Rows from block 4, named by matrix and row number. Rows with one number belong to one channel. Each number is 128 + 24 x the weight over its row's rms, rounded and kept within 0 to 255. All counts start at 0. After the name is the row's rms in percent of the matrix's.
# convs0: first 3x3 conv (model.blocks.4.convs.0.weight, 96x96x3x3), inputs 84-95, a 3x3 kernel for each
# convs1: second 3x3 conv (model.blocks.4.convs.1.weight, 96x96x3x3, transposed), outputs 84-95, a 3x3 kernel for each
convs0.87 100 [117  84 142 111 102 118  83 137 136 104  97 121 142 148 118 146 142 125  96  70  94  76  97 117  84 112 115 141 128 116 112 114 107 147  89 118 132 121 103 164 139 102 146 136 102 134 133 113 131 102 113 185 108 114  88  82  77  90 123 148 114 158 145 170 169 140 163 152 128 127 111  92  98 111 105 106 137 141 162 129 129  84  71 126 150 147 125 142 135 147 163 164 132 147 115  98  95  95  83 109 113  96 142 159 129 125 121 172]
convs1.87 097 [107 148 164 118 123 112 119 132 112 152 134  93 142 155 147 147 134 136 120 141 150 161 195 136 150 173 126 171 160 196 151 108 136 121  99 132 132 131 153 154 140 129 127 137 131 147 134  71 123 138 122 118 150 119  81 175 146 124 133 114  92 114 112 123 137 141 115 131 125 123  92 115 138 125 127 152  91  85  96  90 146  75  70 106  80 128 154 138 119 125 133 118 108 123 115 119 161 143 117 171 173  78 180 122 107 172 179 158]
convs0.88 098 [154 129 122 139 145 145 145 140 106 106 117 138 160 123  73  88  93  68 106 147 120 111 145 129 124 172 119 103 155 121 104 152  97 139 126 122 145 149 108 177 167  87 106 140  95 105 130 162 136 135 140  85 125 100 127 121 136  92  99 141 121 127 115 102  84 108  93 108 133 137 126 145 127 135 144 161 132 112 157 122 168 119 134 124 136 120 127 126 142 123  33 167 139 172 137  98  82 108 187 125 144 139 124 153 129 124 151 111]
convs1.88 122 [161 112 115 149 141 110  93 157  87 145 137 165 153 135 122 130 129 110 119  99 138 128 129 114  87 157 123 155 119 148 167 128 145 148 142 164 145 130 157 163  95 114 166  89 125 125 129 121 142 154 148  54 142 100 138 122 147 135 140 139  85 141 121  98 102 129 134 125 165 138 148 153  99 101 116 125 119 121 100 104 165 128 123 148 137 105 138 139  80 168  70 164 127 125 125  86 131 127 229 156  89 144 149 103 119 131 122  65]
convs0.89 100 [142 129 124 156 128 135 126 113 141 195 129 139 192 131 109 179 141  77 158 137 146 155 143 149 153 139 125  94 133 128 116 177 123  99 163 105 176 113 102 139 146  65 136 114  49 166 152 113 143 130 123 167 112 119  81 134 130 106 144 153 129 129 134 124 126 127 146 159 162 144 149 125 176 127 122 140  94 113 161 109 142 142 136 139 124 126 127 136 132 137 170 141  74 152 101 103 125 118 103 184 116 115 172 121 117 165 137 116]
convs1.89 088 [147 138 122  97 104 104 102 108 114 142 129 135 113 128 105 149 131 109 127  87 122 105 116 120 141  95  92 138 151 121 107 160 103  90 138 103 155 134 123 129 144 112 145 134 103 117 155 145 114 114 119 133 139 135  85 152 146  88 120 130  93 114 157 114 113 145  98 111 133 101 148 144 179 103 136 138 134 111  96 128 112 131 142 155  84 134 112 114 167 112 143 121 146 119  96 134 127 113 139 130 119 137 134 139 105 116 113 120]
convs0.90 098 [125 135 130 114 128 144 134 144 111 109 185 145 179 164  96  97 129 152 132 135 150  82  99 105  76 108 126 128 113 149 146 137 163 176 153 135 106 130  78 106 163 130  81 110 138 118 129 126 133 125 134 127 123 127 121 126 126 113 116 119 137 143 130 145 130 115 149 130 143 116 139 115 105 117  98 108 113 120 153 101 137 100 114 116 123 120 119 115 159 152 163 170 122 141 132 145 184 129 158 117 105 113 121 119 123 126 140 112]
convs1.90 096 [ 92 116 173 132 120 172 108  93 111 160 113 117 151 106 124 118  86 126 138 130 146 134 121 154 123  91  98 103  72 113 108 139 134 114 133  93 135 152  86 121 151 167 139 110 192 119 131 129 131 124 127 124 120 149 120  95 124 108 134 149 117 108 108 117 132 149 109 109 148 185 134 128 138 149 137 172 149 175 117 136 137 114 125 154 159 137 146 154 141 132 138 159  79 130 123 132 135  91 112 140 155 174 101 151 161  93 121 134]
convs0.91 101 [119 147 121 143 136 155 129 147 144 138 117 132 175 155 114 164 127 141 120 147 142 118 106 123 155 126 128  83 116  93 115 134 103 108 116 162  73  99 162  94  74 104 124  96  99 106 115 118 139 162 134 148 129 113 143 158 158 139 139 119 118 125  73 169 146 162  99 137 115 102 126  96  89  86 131 133 124 132 115 115 139 106 133 145 146 145 123 117 113  95 147 151 140 148 150 125 106 141 139 104 122  99 123 173 128 139 129 107]
convs1.91 085 [118  82 130 121 128 121 140 109 133 105 105  84 115 120  88 118 129 123 129 134 125 136 144 156 155 107 162 120 114 147 119 166 152 176 167 128 136 150 138 132 153 212 104 117 199 132 120 123 142 110 113 158 136 125 124 129 156 156 112 129 101  97 158 136 119 166 133 121 162 126 113 121 125 142 130 107  96 108  88 178 164 175 125 151 149 150 155 116 150 142 124 161 167 156 166 159  97 121 105  95 132 143  96 106 157 109 148 147]
convs0.92 101 [115 148 121 127 134 118 106 121 142  99 124 146 123 130 142 108 151 155 119 132 114 106 133 121 116 121 111 151 117 141 140 113 134 133  78 116 135 115  70 130  87 151  58  74 155 112 116 120 147 102 105 100  92 106 135 113 109 137 132 116 109 122 120 150 137 133 144 138 125 127 140 141 116 130 160 107 141 103 113 113  75 133 134 114 165 140 104 145 134 111 110 109 129 149 136 128  99  96 133  84 110 119 106  99 108  99  99 107]
convs1.92 104 [126 128 163 135 101 161 124 124 153 118 141 124  98 127 116  81 128 112 140 144  46 127 160 103 138  86 159 143 106 128 134 125 137 142 149 164 151  49 163 147 136 187 134 206  91 130 121 206 119 141 176 131 142 117 133 111 151  94 140 150 126 130 114 117 126 121 132 127 128 152 133 143 164 162 132 169 127 119  82  88 137 131 123  84 142 103 114 145 131 133 161 151 166 131 125 141 119 139 116 126 138 107  97 124 127  92 108 117]
convs0.93 096 [119 131 173 130 143 143 111 137 137 122 120 149 113 115 170  97 162 174 108 134 142  73 121 155  68  78  97 136 123 177 153 133 130 160  89  81 136 126  82 152  98  87  95  88 121 166 154 121 163 132 139 159  81 114 132 183 147 103 147 141 104 125 130 130 109 116 109 106 138 154 156 142 110  71 107 138  97 115 113 113  91 141 134 162 129 148 144 112 153 130 126 173 140 143 151 140  81  84 133 111 129  94 108  96  79  92  71  94]
convs1.93 096 [103 160 105 110 136 114 104 124 113  92  89 169 115 108 166  71 122 122 119 192 164  97 129 177 120 131 167 185 135 169 131  89 159 101  94 138 148 125 134 128 152 137 150 149  88 118 154 147 124 131 112 147 140 130 109 151 118 111 119 147 105 110 135 118 127 117 121 108 115 171 155 146 129 165 134 177 165 110 148 136 122 133 107 112 141 117 111 123 109  96  90 111 132 125 129 168 122 107 110 135 157 141 136 156 176 139 161 163]